{
  "image_size": 32,
  "targets": ["finding"],
  "mlp_ratio": 6,
  "qk_norm": false,
  "width": 160,
  "residual_init": "none",
  "beta2": 0.95,
  "learning_rate": 0.002,
  "beta1": 0.95,
  "eps": 1e-08,
  "adamw_lr_other_params": 0.0023,
  "batch_size": 256,
  "final_lr_fraction": 0,
  "adamw_weight_decay_other_params": 0
}
Rows from block 6, named by matrix and row number. Rows with one number belong to one attention dimension. Each number is 500 + 25 x the weight over its row's rms, rounded and kept within 0 to 999. All counts start at 0. Numbers have three digits each. After the name is the row's rms in percent of the matrix's.
# q: attention query (model.blocks.6.attn.q.weight, 128x160), inputs 0-159
# k: attention key (model.blocks.6.attn.k.weight, 128x160), inputs 0-159
q.65 098:522507481545522509477492508495486511532530500537495502493492538498506510509504513538453517512473511448485504535502507492559522532510489525520524490500473517489514522522468490483529499524512529525478486480492492505515468485468530509520504544478476498484548536491501514553455543472493531519528500524455498515511493494467515488506499510487504507538496491475457494494472451481530563469482499495517521478462482519497481535502543511472472521481478499426563532499457532526507526542496481
k.65 100:491493555498539534496448485480518514487512513515505496463518521496485516501532479547523499477495493500539526505505513522470533486498511531499504488511488500490458506494562466493471555563511461518509507522471535523490491507510491468512471510501486530529440518533500480499507465473520450504482526488478475494464497502525530451493533509527490479492492521522520512478527552491523488516500505545510501498500520487554491464518509489421504513532489478446473481497535527527500511518532498
q.66 094:519507516467478489536511526516465464527536478498491514472540504466486498527487491473478496510469511489532505530497466495506519532483495536486464474543516488458475530506511469489505534500578500500556541495494493524509468502490558465520499508467490483508488504522516519519475482464501498535524483496521487495501491454500512459465500500528490517487517496544526486548490455499476484484484511500513559535479507521490537503535504488502471502503533507511510515568451501469484508489524568
k.66 094:533491499508486551530510513487467495488499464509505555508500488485440483490494452497485502529515512519502502513504490514526505517554502467495530508480513510497519513462507463472479481490512499456493537512473496496492479440468454497545494487491499460519485500521497562503464462486508528502486467519498479462502493467460478485458510504471494473434518493540442527506460456489445479474498465499504489488504496477484480499506527504492528471500467510511481465512463531495495448524502466
q.67 099:540515505483505488500499461463552526541488491455499496534429519504486511509497482472462517515488526515486524487503509490473513488515449508508525519519509527506498478472485480486489497508492484486492515466519489497503475502501492475475479496496507456511516515519524495480537441523508506467533438494469510514524571524457536508447533442507472477558508509535484506485504472493502513489523518512524532519449492514475474514485491530519488457496468493470517517526499512522498441531509539
k.67 102:470524475521522508487469501498500484546495524535505530494507533527492530467534534490487494480500499442513489509451488486483510489503480491503501499506470520514491529486522493498478512523507468523533490469484486527466508488486491487474467465473526532521489561455512472466510512467513542494506542487463479501486456529525513524513502473527498482534527533473442503492573471450516531539493484516467477524512495476552523538515487489507529477500538467514509544492508485496492535512474547
q.68 106:495472461497508525492509476484500515498476554457490548508536461487484513511439532489534488515474515511474531504491484497470495508472464488493515490489497526469504472554493523521450498513530473514508507495467522487483522514507527477504509487518443553549528516496483491532508545532524499503499456485492483505501510496442510462491483482533461511492489473471470505478496475484525509520517478455491502481521502446492491485500450503496519531507516511522560541488470471519467439511483523
k.68 105:488528548486523486471527477488532509519477488479458499529545492499534529441532486480508478494495507520509511506484465484491509482541498527480517533530554461507505487528461516512495493509476451537533479491521524528462501495502494483463540535530493461541531473509502549515485539452555499482506496536552458508494533499502519523496522494492515482523440492525501559478506518476505546466519487503487487498506519506513481468528474511483533496498518483529480503509508526499491467472529499
q.69 113:495461499478469518480501529532504471406509498519477503476521473511500483472495475474517454493491495474499537497507509476561471549500529462497529479478547485546495466509475515536508477474508484484478493496501552564504501499469475460500504531534500516504508478533496523572518484506482512471532469489539510523491488477525470495470513488488526498525443504490534542480504499499470477487533494525475516518503535532487510526487495491526486469539507543489499502510511496526498487488482520
k.69 110:506434527502505501569533506504507519483491522498529468494508498519542516474451545497508487477511503513522544473525542525502528480512464506495503517468475488519451504490525492501490542501460517471513486496520507489504555541481489497470499525468505427487507505477481536527496526496485499489504462479501544486502485492523481479492491536476471562495463509491479506534471465474498518440479507493475481477478500506514505519474496493527456442464450465503489524527509489521512500491512511
q.70 100:469506506467486495489470514500500548507495488493558518521480519505512454478482570490527511503474533471465528471490487521524504489501511484490466484480531550474503454529535512474471477514533550472452485463499503483456522496494507477478523486526495548485497471466501464500512480455454500509474530538481512539517487485455497474517473468494490495523544491478463494503505515512522477500484500504498519486532479499516525455525497499522470542517491490515516517484465515499513454498531434
k.70 097:485516471492532529506510528509490523488440551484471488473507495510488539478512485487478511473476485499490478516496494470493479470507509442523519505545485497529543471505479467503491441488557512570509532505495515476467493528466500514515500501469490478544508458465507524520504477530476502469525522494542506472465495540515490520500483530468507501503481511508534511492531529554478497518513508527540498489506524567486487491501471459483498496488566481521496497519517545532517480508495532
q.71 099:517451533487560512454503491475522476514472469485504519527533479502538543492535464494527508533444483476488551501524507509487466494476461510464511521483533532485480507474495492524483493480482505503514495509489487441488490477527486469520506516455482520507536494446526482518507522498499474487540522525501508498457529493483447473495521485478488518555505497489476490541501486473516450497535470489488486488570482481494493501494506539464514503498479481503492437468507472522512470506482499
k.71 101:479514488478546479452477474513499502518492537483493493537495489484531521485551503533479446533527519513547506487494486526485526491509539492503470484595482480503538524492488484497493485479517513484523530502514510540450503509486486495509510497513508521458543516498517461511489477488494476540502517477526495513530519488503513519466545449489465513499482518460497530471482459500473499488506515544507483535461515478506539495469481503508542542486521555529517493472528470538464506492516495
q.72 095:528516511463474549533466539493474469510508486478492469461497495487519479499547501489532527470483464508487540504486496492490483487475523536447495516507510490497495509511482451488514506518501513525479498473476491487502471540501506508478492489535439529450542433477494517572458513529485471509492513516548489507469436468484493485487522524531485459495543521489482471518517495503519458516504482468507503462496462473524529492510503474495516498500504523521536491489544480494476502512513457
k.72 113:489477519504496491489504485532478493528503513506513488496463500505476497469480447473494475497471532514503507512527458493495487483511478462533531482520435458509530478523458501536512492447483447493509475508479470449504488494483456511523518510517461561506516470514550523498513456505485476509463524533554452491479529508500520470477522512509512484483540511491510504500498478503529484517570534507517507482475511483485530508514492460502518486461516507492448518525523496521478527470446506
q.73 094:475521518524526516464496488447507521549491515523517461540476470529547535504521472544526515545504512507483493490469530494466538517527494557485530486505492494528547503473528489505489506470498487520502482476485485480528475502510514483501505493474486449454478470504501493490532495458521485436508488476492501523562491512488497538528489532477529481472532478497488507501453486501455527490442504496506486495550526521521503472470508514529507502527523483503481506545485504504464508543476468
k.73 099:492498509559498527470484511487503523487486512502555524516520465527486480471491469485485453501514544510513495466488530521476490513527472469458517525519534533508525488468489514498500507505493524504457495528499501440473508457487543490460550465490487525471485498554493459497489495526512509463445519509507454478548479475517491498468517511503535487533511482500463542494452496497536475474485523526505499499492500536524501498495525512496520509509509495458572519502494503517485458505554503
q.74 098:474521501518462511530543502465551503482545510525503470527521492500531480500498497485533474556455490494508544524478459560490484508526510515543491486527508488520464481521462501480516459520484477534500520503480503538464494477507500484446479506510484492548532470529460482528489540498495506504470521512533502435514542462506473521506492468457519502516531498452492534455504518476481434487511515494519474505489480484538512470483496520494472517489514465477508489496508507496493479492480515
k.74 106:488498528515510483492494512522495528531499491512518516556518517506487479452472483512451478515519500549478492479477514434505506496525499467497520505466492520510480470482502474491465508497542493515453519557533449546479497502500489522470501554496460507473484524539496453463512526487508555493528525496506496505479489490486501484478473527504479495484469558523554541453506500539457485472513487542508546498500485498485465529482504511464492503500525510508507485529465517543505476522483507
q.75 093:550506502523498495515507507517461457472509495520493465527514518532534522474491469484539528498522523504497536494451531526488461493503589516522489508497505523508526473524519520560467492502494502493499531497460492493534528508494504503493500515523470486535520480528514557489499508512525547484502485499495489471499536511507508502493554450497477514481521510542540499511523549457499515518505537474489534502526457454468523523480520484481480485548507490501473493488512504532477456498468540
k.75 091:478505512516474522506507548547491564526529482490546480476471521497491505500479463506515528490508494517480527459475481497486518525481498537503460503511517496480475515472498459557447494493485455491483475474511484476482532515484462538483513475507481513508513524489495478517485490537502496524484492510541524512484499535524487564505499451491512514519524531546495577462512472509506507501494541487507528498497520494453490532507480474491500488497485478498488496513554475489500493462497582
q.76 111:507489442480465486479516507520514471483474515446470470528434495487527526530511528515507517502466532506510522460532556518498477521480484529512510522495515499476509490484529535528472513460553494482460483477472478523499495505483499502486523493498526505499472525508482481480457524485473463465456513506496512538502491483535454565478492496492536515468498499518521503458506508511465480510505525472506475487494477484505497511458492492507501513549503499420448508561505500500491507500523513
k.76 098:479482524470538514514516475525489484479539521490543506520504460497505488491447506483528498465498500502510507464507547490518475489482485502516498506476497529497551494523490522521519433507471517465503491520487487480519565502448492466457501470499481504490541560555522487486447484523453485531499479498475527472493521488470491459481477505496485509512512533487476524469503513522499513497477504467485489532486457492494494448477500517534483486523475535531541513523523470527536485510488553
q.77 095:530489494557520491483496544499487485504489533543512535517522495528486478529495513569505500520493501470518509492530510509538484508443444496500481469529521493457543502488469479523518506460488509489536482485518476500498493520495515517500499504498512568522468469471519551490524470497495514461500498533523534482516498529504474495502490505482526488504560521506503517497491508504508515493477511509557515516462513576504487505512530459487498537533499491485547473537491453522550505517493538
k.77 099:500491491497528482489512508509514480525524511506567489502500432475532508488515498527487527529515518514540446487524502504481459501487546478487481507520498530515516540497491535530523427483502505490511470517512481518483482453427481488522504493453497507515468485489523503519482501497477465519515512508518469514518503516529503455496517471495502497461490452507475479498530516473483574482482438537485504517522460473498491517484481496497524456531497501518531465517505458531541488513503518
q.78 100:503445438496487545476510518494478499490536478489503531471518476515463486537516494504471519498517460514510478525511500499541537474510490512476487494488505489513496564534444516476487507504487539527531494488505519478522551492443460509492530458549508504499510513532477497471476544484490456500495467475499505495517502498482512525515516514474466482494540489480513458501465497540498507502474538489460502517498509521459492483498494538466534513478479501466481481486447556493541526480536508
k.78 101:455487494554498512500512530463506504528511474525491492526505503525467522499490490497498509526509493516533495527510483535509509496543466526532479512519483519488500526476548491479508501575466486465488516514457525535491471478511550517485480479547534453487508449541469500547524528518549520513524498504480501515490496491483471468489538505509474463495494525507498487540447466517537497477519478471485497422517493520524499479506494505528470452519455485495490528505542506506494500490482492
q.79 098:501528489467491500521485526457488505509520498460479548504466480498534443519487514505511537488499531502531545500498563473524494493493494488487545451480515488468493513528547486480530489518470513512526470493514519497496459496452514499499492497470456500513487498482530527527552460482480491499525488471503451500480480500516498473515490482533507555491496490517542505530514442482525469488524502524530425507523467523476488534491495455485480476505511502509563483495505516497488488534503531
k.79 101:473536538455495512501534475517522493468482503539529495520510507489489514487480505481494554496532539536544496476527511524455549510523504527518522478510519509501545486471508547500481487527433517509533506501472521519483493459482493483511529531476481513529520521506460491490453436437474495464489514493518511489529516493485553478503551527504476510479523537491498478508528493445510516478498512507505496522489534530487523533500483500498484491466521507484450475490511461506520496503536528
q.80 102:545473536519492550482509520541529507460525523517523467547516508471509522482498471534508515545517487492491498480555514497489499502503532503490518482500462525498508498481513513488503468537504470456481526510498485519497506504486484511542512503495570499494545509489477479471504452538484472508505525473518481489502536510530540514493523512522492551483536535517493507573452491558485524473473510505505503498465487507501530505488499448543457466507526498467520496469515488469516475521535503
k.80 106:478522460547531523487486509539497474450521491505528527509492469472476473496505511513515483507467472488472506533502502507526517544521504478467516478508470525483528514494514484458504476536482459492502517489513542535484531535497509513522457498518475486472502517519500482496516453533513492551550494500455473520495497542514515470505530497490478502511429447449510482491530517501534533535510494509459500463455492512467487489492495524512497455485447501511474521496480526561501497495468498
q.81 102:533468486510521516498508489484481498485486500508508498519481513496480470501526515518519454513517501476558524517510493494449461488516481460486542482490517510501516509499511523485513528505492452513463492502456527492498522497461516488506472482528477512554527473477493525455504469445472524527493514486534464543510560515504492509505487531536501561455448447502517485485480511494476434498525482491508435512510494509459512499472524505479491478540539471472509472478472507476517506504501474
k.81 109:466495524513536539459513514496520505520460481517514475533493459493510477528471479503540505504532505473517484509512521521441584523486511504513534492468496479519548467508476529494456503538478481498473511516484549534518522545492484503493517456526504509481494505515490491502517520493534530483528518472486471518517494503509506498447505527461487513517453538476468501475477490494542511489486513498462495496507550539443510496509499551533493523506523522545531505531517487526455495494481500
q.82 090:497496484474489500499523465518534549503447501531496484519506528493519474482507481527504499459491476504471477520556465515521487506494487521514494521446541489520530456439499479481552541499488486494493534532454502513495527497516541518511503515541515503503532467511509509527560507534513524477466516489444519489515499496532475451466499472546504489514458491502477511485468475520536485510482548479541507511519519502516529494534499472522534514464486502492514477495538481507501462493466467
k.82 092:494478499471465493574512455526468462529465550455499502507484501486494522495529512498530496497462498460514495517496492506494504460483539498489456493540479477466501521494504480521542503485500448485541489510552513542493512483538528504536496544516505514511476510462491469532471515482491490553479502495492474493480496514474532480515515505502506537548513497458528509512542482472560519525438526499516478517510477456492507473492458505537496513486516516506506509473513512488496510488459537
q.83 096:553548463496481495487496480494462506478541529556518515509471478455449526469498557508511433555480463481518510489507499497526501480507486514478493502486500499481497503489499492492537507474505513489474500528510492511491481494534540472506468481522526475503479500490521457513530489531488497543500548551464509506496515484513498445487487534529523475504487499499547499499488485456497534457527507516520481489463517453513490505490534476515457494496521508499468508571480491496516543526520523
k.83 088:508514496497554504468529489523450451448543508525522528504466526542466459518514491513508511501491515473462504489503527481555490429456535464500513510508494489544511517510535519513533494470491503503540507507499546525545508500509487523521527488490517503521458498499481519526541448522510500503546510499505471495462528502518489481488463473524483501487513495474482483554471501512464493527520491480487461539511563484494467489502472531474504503531474491497495494481493519516501481526538480
q.84 099:542505531503497462550506521488472497549504498523498459484547480486482505506505511494512478495519518473542449489486517521539497465487506507508463477516471509513510470456483508531459482481532533450508479458520515545490493468499509515476504518500492519467461507456505516483485518503497472507510538531495482477540514446517520523492547516481489534487580506481507492479516473490516505480460544494513518476487533492526510448511464498520479492534515507511457456490483513456492499490522534
k.84 101:480496461528536471510464539481495499498524453475547499487470459468505495506466524536472487523498512534521478509504519507515505526527439478508503461522520481521497510490476493495509447495511526474478468531510537506495496476477482503508486476512477473496489540525460505497511502549497499493526527547521496491497472491518462532495503502518474491514512439459545501494529495555430524532489522489495461467550479525526511499499504508503567493503484519494469463521478530508507475526515472
q.85 105:530506449485442515507501510535450522525502476519517476468528505491489488518523511535473480511570500486528494513513519469542487510495499520505536498484511491474501533525511495487500507517531452500528498536500500473440504528493485468470557505478557533510496515498520468491525493504473505472496550520555516522503540478531454497507452510476469514502526489518462491549505487495501507495514491470470495508511487536503506503509555526541466512507543536535523471499504479497526504507496542
k.85 093:498480491470483521504543537507505472487504519510500500494517503449535511503473463479499492508545444490485421483533527516510530495485513469523571484522469518485485502495493516477489440501513500545507525460517478555517529519439481517477478548500538490512496492540529479514511516502486527501488526543515465485514520503502497478498493513499504495511460524515479534496538483566492447467482486489498520504498492529498536481521461516524470480512506521466506521521478507524485482473516530
q.86 094:442494465467474500508518528501484520494520490523474509493525528524523527504500464532499502481482526530536508517520560496505537559467491510498460477514521488462498504499537479499483510502506505504513489440474528477481474463464506475452489518499493532477522526455497480487505504510529485548480499537511470555504494522503478497500476486522584487485514484493471497503476471503530480528458531478482541523485523543473498469464514497487482518491480460466494465515510511492478515527521456
k.86 095:500513519489499536469519568477502483499467506506523491525526506468516488507513485492476493531500544514522483521510510498509505523503520488540524521468478534507511483457535475513496512523508507526462486488494487554502469444506494507515491479521488482505501526492466487527486475526523529516515489532524433504502522517503498479496510547509511470475521467496533511510486526513442518497459460533467483540534486499517521435481519457507498464537525490509536527499498485557531432477528523
q.87 100:482460525516499487494572531504513478503490513497510536508506486522497494485444514501518523464492541507482560519481490528475505512470508520493507487500518515475491457538496488535489500491468529499488438492483515504506486468485481469515514488440473526519473519480534474535493496494461476530506478497549512476520500463528441531475532499504527511563509469517471497513480475496509508503492510475506514498519499463517540543480453458532477478488480529493511484514477457539488541507517538
k.87 105:533485522491464516467511532491515529467485467503457489500479507509530509471475480526505542515515523508492504488544539517474488494499510489510519499503548554502488502482481538529495527474499543509512530517503519475514505493527484436493515497492467457478480550514553568510523463486503495503495440493541501476480478463485475479488528528520483489465466478492478525511538509511454485494522521522491492514502474531553505510500549472483488493497511475543469561513531480487515510502499469
q.88 101:525529530508484417517494478494531505499466526497511464523474522472509519527460475503515473512502509481468512486490494534474478472515467487541514500516512520443466493502489530450485543518496480478463490497505487501480462530468467482477474472535479495529519505523469450509531550504499499482479482479542468472468527518518490509525481528499493468540467548478475524471489533443486483472519499495518496509533515467499482507520531502471475489500520458452471490467520476499498479506495514
k.88 097:499492546473519494534474549539456527505491543530546482490538520504522522498513506540534498451507507508468510495520511477482465507461510493497529484455511518475499505484518470503520515495541502514493500499505479496522491513489470500490521535456438502499486550476492456520495490534486520520465501467468545514509503518479514519502428507527491495484461517493490507446511486515477450517531513546498511517523540539454535527518511476505528518523547478525500496463464494474496500510505492
q.89 111:500516494482522453507468489482452525511457518495548519555474509513503501524460501535524504495494466534535534493521504505528494495496517487521487481473497516492536477478549526485478505513522510485471514487488488482521525516504516497528523476475486512486493528500506466485525456489471524486555448505488510488499503508539558527505471493509514516520510529480501511481469512513527527519481459505525483484509457465538462495495505476543495515509449522453529515556490526554477532567522511
k.89 106:524521490468497472476485514495532493517481472476478528543441507471454522470537496486516519476458519452522563466509487473499495512480498539475496498501508514477503497512485543492521424501463544560505498486506523529491532523516479443450489491468490490496516482529465489491469449502488470500517492533497466470476495509507513504528506509531466486531507477493488514531479508461480466486476515492528508480540514504477473486515488515454460473519513454501493516472498519463518493504494506
q.90 092:419511499475486516521514501503546494498489465470494460485420533475530500515490514488537482454485487484470512528543486503483449505520487492509491528536492464504489490480459505489459488507492526524464534484505492543491504547518481529503515540538484505513521580539492491489543509486532514507493502521513503523496521504518501514480507510458502503497505519523496539492494522486537522481485503501456467487547478533509505498511496538507492494536521456472485504461461483494499508469474533
k.90 092:466486499480502492505496520499510499561553508485508481503515482492520477464496555539497481469491525467495531516511503527506514454544456537508523475511503499479552503541507513512476522538497496498469552509537502491490488565460477480496506516493505506488494484479504530517460470506468528509505506474491521480543559521489501522504451515533517481495511506492463562437500516474539450492535498516521505500487478476483509519532481523500488523502560496500504546508496493518522495505457494
q.91 107:511510526517502522504505507456533490534476494515498478466487496534507504501508466513542562535478516505461486491473501480476501496540491464488519531503500489546510495543497485456469492453495449506498493537498454468490506550467502504471494478531455486515506479522517532500508502504498510484444509508462493497485535465478510474478533471496479479488500490510528542507530501514439499520538528507477452529532526491513508505540484539532493479491557483492496505487527471455556524517518483
k.91 106:466511510498516457486431466507531503535484506521478490484483511515490502500500476498499488466513500474470475507532500501472521519479443497485461498517492488483502479525517496526495518507508464483510478490510477462463513540477510548536551559534486534502537484490514447455533519494527545471461535489489500475501461508459534522499508484467530470512479554501473519490507461489517490544514472505470535504522518465450539520525477524509469518541500514504521510500521490506475492507489467
q.92 109:493528537492522479505516485495491507551521439456534491506464495503521503487496485461554533509522541503488489483501515481516531533461477487491517550498508477511480486488506474487521484484518509512507514492476505515473455527519469506514485513473516502506479522487516475483508454487499501497532489544510530514462488530497484495465490484502469495548500542559490524509534478431500535497522502453504532489493534501476452546501528486512521522458565519476481521497457504544459498504509477
k.92 095:484488486451507496512506481471495522522487537493483477529483546475490510487521525515490477505515531466533472506437525490487509486471472497455523516527494493500542452547540466520473519490521512522548474445516499511483482508487473444536487492461497530554490519539503502527443488471467472490456512498480508505492517467498484506539492486478489491492486469470490493489469533475512504505528502477481544506507533440520481525492547497490514510523544520474514516499503470460479492511513473
q.93 108:461502536421487472476496460487531488478481461478491533524540509510471497513527446497548495507527512502504504485491531478467525493539502496534495530539491522496456465467524502481527526505484498471488529502464514495450489505486485497430477480533530484518460478482479518505517490486538442503515487484511443494500496517515508487477481523557554536501488508506504519525479470492531502483493459503508482527496508508517519479500491491481490532475520481512496482476515503505465530519475559
k.93 108:520512536457475526464508491502498474465489523515538522505530490476509501514537514532496502504478518481491532509500471502480524554469481501521540494491511439513514447469447526474580488494488541533515533477475513532526485485498510468549533488504470466506516493475496464450480499504487526469477513539512488528521504503463555511492504496502495550500443512479518472503482467533508479487492502534504503485529498494493492499517504477521517507503541522523479508523547518514481477458530484
q.94 092:451525549476450512459493509514509454505510535494493461491522493517516498500514472504551474474505505533554513444506521491496528513534513524471496521459474450526523498486490463509507484497505451560521517518519556480483500560511494517483519524516532483455464507505500473504510492507504516503494488498500533495491480490530517478530490495508463490483542511526523474533518545505503502499507530469535477465481467509474478474472471476513509502522546470551490514517509487536522502541503475
k.94 107:483510489505480463517510479502463519558536536482510490495529498538495488478483469491459465489507531483485471492478511529541512493515521474511497436503482518514478457510502510543480481463489512548508520505531493445506543507514473519492511513513514515520496462508516532525479499502518535487486542551522499447485561497485522545513472498513541515468510487515510470474481503510496472496519505498467508487456456514518516549437520453512493484514485506477445474542509493523509492493511510
q.95 093:503515479534503473509518548515465487512519521510506495458481510511547515502504517498505492517501490516504550499553481495514510531513537512521512527476498451422501492515517537451488535475446456517502472509517482539475544554520494471506465530491521519504499513519468469480490504486449493494497481496508459539457473489460522518487485485482498493518480505441466463502470489480471484438506555498518513484532488479500483482521512527510512474541498526502505524498464489487496511500512531
k.95 107:497445524504493443528485494508474522541534565502492488496494502505463537479477477526492524515497518508518502501492538484520497475494550461505507472494504471464541522503542510491493543487455510491502482547502514487518519485497508519458507511497510525522468492516481552509497493504543494515461530476479451479516495546488493520508460546544512514503505504490496510507483476535484550469539486526534490436489497521462512518482509505465475490492456470476504511532453507528512488477549500
q.96 107:485515483492482507470544499493507533527529463484467469544491488461503494550503455510521491531502521478487523513483510499537514513495512514521540474488486486502547482487487504531544505474482489498448503541499528497488489493498468480490486489550497497453535520482509532512530506535518517490467438515494525482514505479479530490512516491556484475498483516526542531486528484458468513508511532532468453498480498526461482561505531506541463538523488490509516503549463481482472518487537509
k.96 100:483527491535501544473508477494459526506483484541512502537446525553474487525518471508517477457543455481485460482502502507499489461474459542494519535502497511504534494522500465521515486490494471489514484524485517471479502492516503529530470471510471503489500525520488548523506514448528549490498528531508474492473478477490486513515502480520479520468556503473486505484506505494520504507503497490516461517491523475492501483514463506531461510543492451494498444469540467555511438477520504
q.97 102:505507535480494470520524562485523501508479517497488468509515544522507542512503505507476489515499534479514484485484471497525461487515521510508466497478469517476497470525516502494455496533484511512519503494471519495464434516561508526491515495521514520479493463479496542466512503521491508497445456509534516499530474462499520504489486509507501546474531534475498519500497481519522530544542482507507449533535530526482541496449495514535518537504519446514505507457502506516459542448514479
k.97 102:480513473485469525487466476513484499533529503507473479529478553483525503527495503500501462502486455502494521470554467479497548501519497490478497507488540516471480475532441553514490480493540534557500471521478489518513510544549525502497524518486456472526499507494483487526497517553488523499487516532560500543508462476501456490504459537502526507493488512545496483435506460534471504520475512511487494522519485470500453510515504493501508495505490506492508479493521502524515447495509461
q.98 100:500520530530458506488500465499513495493497555533517484541508459468520477515448433471514476515506519494497513508518475496488524480536532459519497458469491527519488494508492473515475520506529482506501494526456541479473506481517492477499464507514551507490537500537507504525495487523469497507510531524549480536472511489514484509437484514527537505502513484500477519440446514504494505469520485528499532485516502509497541471518479478550504473490507489530518522426477469480476523476490511
k.98 101:514504476496508487507529506498468514526453505503504492519517505510477557460500531502480477517468464505477528518515488453474533515552512512469479471519512491445470492554477476489560545501485499503530520519517525482525509540505533509493517526489498502497446493484512521527542560529489569492469511490493480520492537523525446470507520497516496482481438492469483502491470519514496523473560490490484471466510506539465498504516495506517517488457473505519507515502493496489509497489534466
q.99 109:472455514472483521512490507510479553560532513498524420476482539494486516469502497501500519494482490458542486529464549505502502518530456490503470451484476475506479467508456471520470477468520485447466475535494479449491496512500523514486532501499474527484478537452469483487496525497486497493529536480490535496504483530506499530497481499529519511522554507465483488498491504531480551487493487481508482504483523506489508486519519476504553524505505504529458504459499519515484497485457477
k.99 104:493511490465502475542498517488504483511510509503474473477526502466515495480518493491505462494516463464520508511466550508488486531514475507506464536510511508487480465532482458525480526499552547496522483498504532463529484505519494492533461503494464499488468470533508497508540492495485476451534506532484512484488520522490453515492476476534509466526455491562526493508526557526495442504474532430485491481473516481483468469505505512444525515525528543486546508478511497513502483529502494
q.100 110:452515458487488484503466539507498498521539527487517507504473493478467497514508536509484505536474501501503501517530490441497504510533527486515470463490568467437499510506478495477534498506515497479480480499519535485505499527510493506504460506492489471461514516496511460459478473508539509459507483449501503496466473533519504516494486499540498490550502505498518446476491455530492480475567460479484464534499485473550484536528546502518464517459517501484494529500471484516521512522489470
k.100 106:492505543499512499508521516536494515503469530520521520537544519518488460465544511512527496428501469489493519481457484485543501487512523489497472512464492523501546479520484464456510482522525525472481499455505523476510492486522494488507499522460510464500482493509478513525458513480511505505461479491509437516511517488482504463504461532502542517511491457508475471479460543507536466497489462489554476532495548510522483491460490510444501461501543499503488490487478510506488490455542502
q.101 100:474509498493516501459494468483457513506505483500472529516498517493506494536515555507530512472471478489494523533517519522523481532514526537517490523451487535570490474527483509524470533459459508467479462540512526478491478490526474487519484473495499503515478523491526511505495511471479487465521486486500505439522535481529470521540487481529535558478521470509502497498478524533473496502523532505470480502490515470511499485450486489461506535540491547500523556511484447492508499483467533
k.101 102:467503460510492502489507498487456530505485474525462499533477529494506502487462477492510523483505528534482513488491493528468491483514552532515478490491524521502505465483512527524500487535493544493534505483496516484501534475506531505468486491502483490425442503516521526462523485478499498498510500478518558521499476495500508530528456473513509500517513559498527527540511515514448510487533509441504548481502496536526446508472485467523503487482530505500457527527541450509499455454494496
q.102 097:528467508526502514503547492513501489484502471524509529544545500463516474520519515505446500514503486508500482504479487484527493502528510527503488531497502539480524526499553498511522471526486510542513524495512527457498513459495554456524477513457493474486542481483493462497552507478493510531514513525502525500483502531482539471514452475559511496498482559465543501545490457539548446539531464498499490485490499478472517496493545542500497503480518485501497500504491500527520499497457479
k.102 106:536471488492533504486483469518503524442519523494521517513501522480521512499493535513526498496488486513541513536477476482431532502448561465542481521545523507498515482487489502460486468493516469535511522474542535555529539475511471529508456497508522491509496523475492492478523530483507529480502484498475498522551486546486484483506504494507495513494530511556490537542503494525537496485470527499503484556497521517486482465527491498521488478506456475497485441466504491515504508473514520
q.103 100:522516497513473504522502483496517476519527493478489497503517480515518459524484513496498485484499536521512530474477535494502462463500475505519496465476511530483430493473516534510490450490480516500509503505511517525535469491519450559518472485495467508499494498502539491513475468471502541518460498476526474484461466529464463509508520532532522457514549533558535487468495506497488437440480492495474508569465537504545504508477527492517506513503551515503517497500513510514476504509488494
k.103 106:479514493499494524504521496509520479470489487521525510526540495496533455484468532514474539529462511522516475477518483471477506498510488536485481504531529497511517496457461453501547477493521521482475493524516527496538506466484456491479506514458501493513475537476492453501470492487474469468471491501506529487511461499483552475492523514497516483458545525487478475512481510504485473533507467489460491563515539517469518513513557500531547505513566545518451498515490464508515528493490510
q.104 105:509518453523478476540456457471498454497478492479518495478540490498519509510474496472468507488545485503473472495491497448507455479480501508544485526488488510482509475490501500513466533491529497539497532479471467538460494523529540499516474471527507476490517509512517484463510472479494479498482490502480482521507513530539520528467470515521505483466486477496544487446476587520510452511538504504472512496474532476510514511503468522492491531478511511456517518501485483525517432506535504
k.104 103:505467443500558500488515537472496524521494473455490504525490513489452541511484465534540489483487556506498521508533462503497476489497483498474533478491519517499476499527506537513521471489491475496512479495482474514531479457529471526469508541483525503481499452485503521471486504542513578500453518515520514521478527499550542546499494478474549516514515499510493523474457515516536508511530476500502510489530533500471481528515534499486510498509527530533527530519476511481537470497478488
q.105 108:524508514489528504470492483555525503455489487494568549507545526495477483485511489466503510503471491492453498488482492482502472518539530537499526475498512494526492468516528550477521469530554490509486473461482531499481511495497494490483482505486527486453478455517524487493501490457506494485562487495572530492514492496479505539500515525500525479515467502554525477482513504496517524499511491512462490529514522476468434483548491505462486493483529522522535542502472504512494457490502498
k.105 104:532498463492519469513522500512518557506532483519504469520514480479527503485494505530487530512482494493492465530502518430476483472514465476502478495527473478565507456510473468478494502498503498522494490488458449528468504498502516521520504461471516543509528501477519512481477543469464434465549488497481522494523506513526502482482445531508458510498529523481504509492460446476509485460480498480487545468451490522496446516530512490520507511466536485505500515498498519501488467489500508
q.106 103:493480521464490490499492496511494485486473513498547497460535558502501545470473517515539491492482536494457489501511548549470474502519492493488538519489490507501543515541527507464460456508530454506469512475531432521470513481491542456479515518514466493495517463487461498501486516480500481506542510492456494519516490521509489509476494467482480497459464495537532478510480507501511463532484534504459510457496501487494524488496482489461484501534523500465496492473540513470461441501486512
k.106 104:519576515496549501490500526544494507514506518484454517489510484462496531489498503510503460458508510519494523537495477518493520491485489521496531546472459482501486489489534507479498506493522483522488501486525480526475559517479519530467499553529482452525530522519476512523463457490499526548546530490509544498482545510508512517454492476497490529537477483533529542480522457506529523452491473502483518507496520529483497527482518464486537491517497516508479548536480489509531499534505484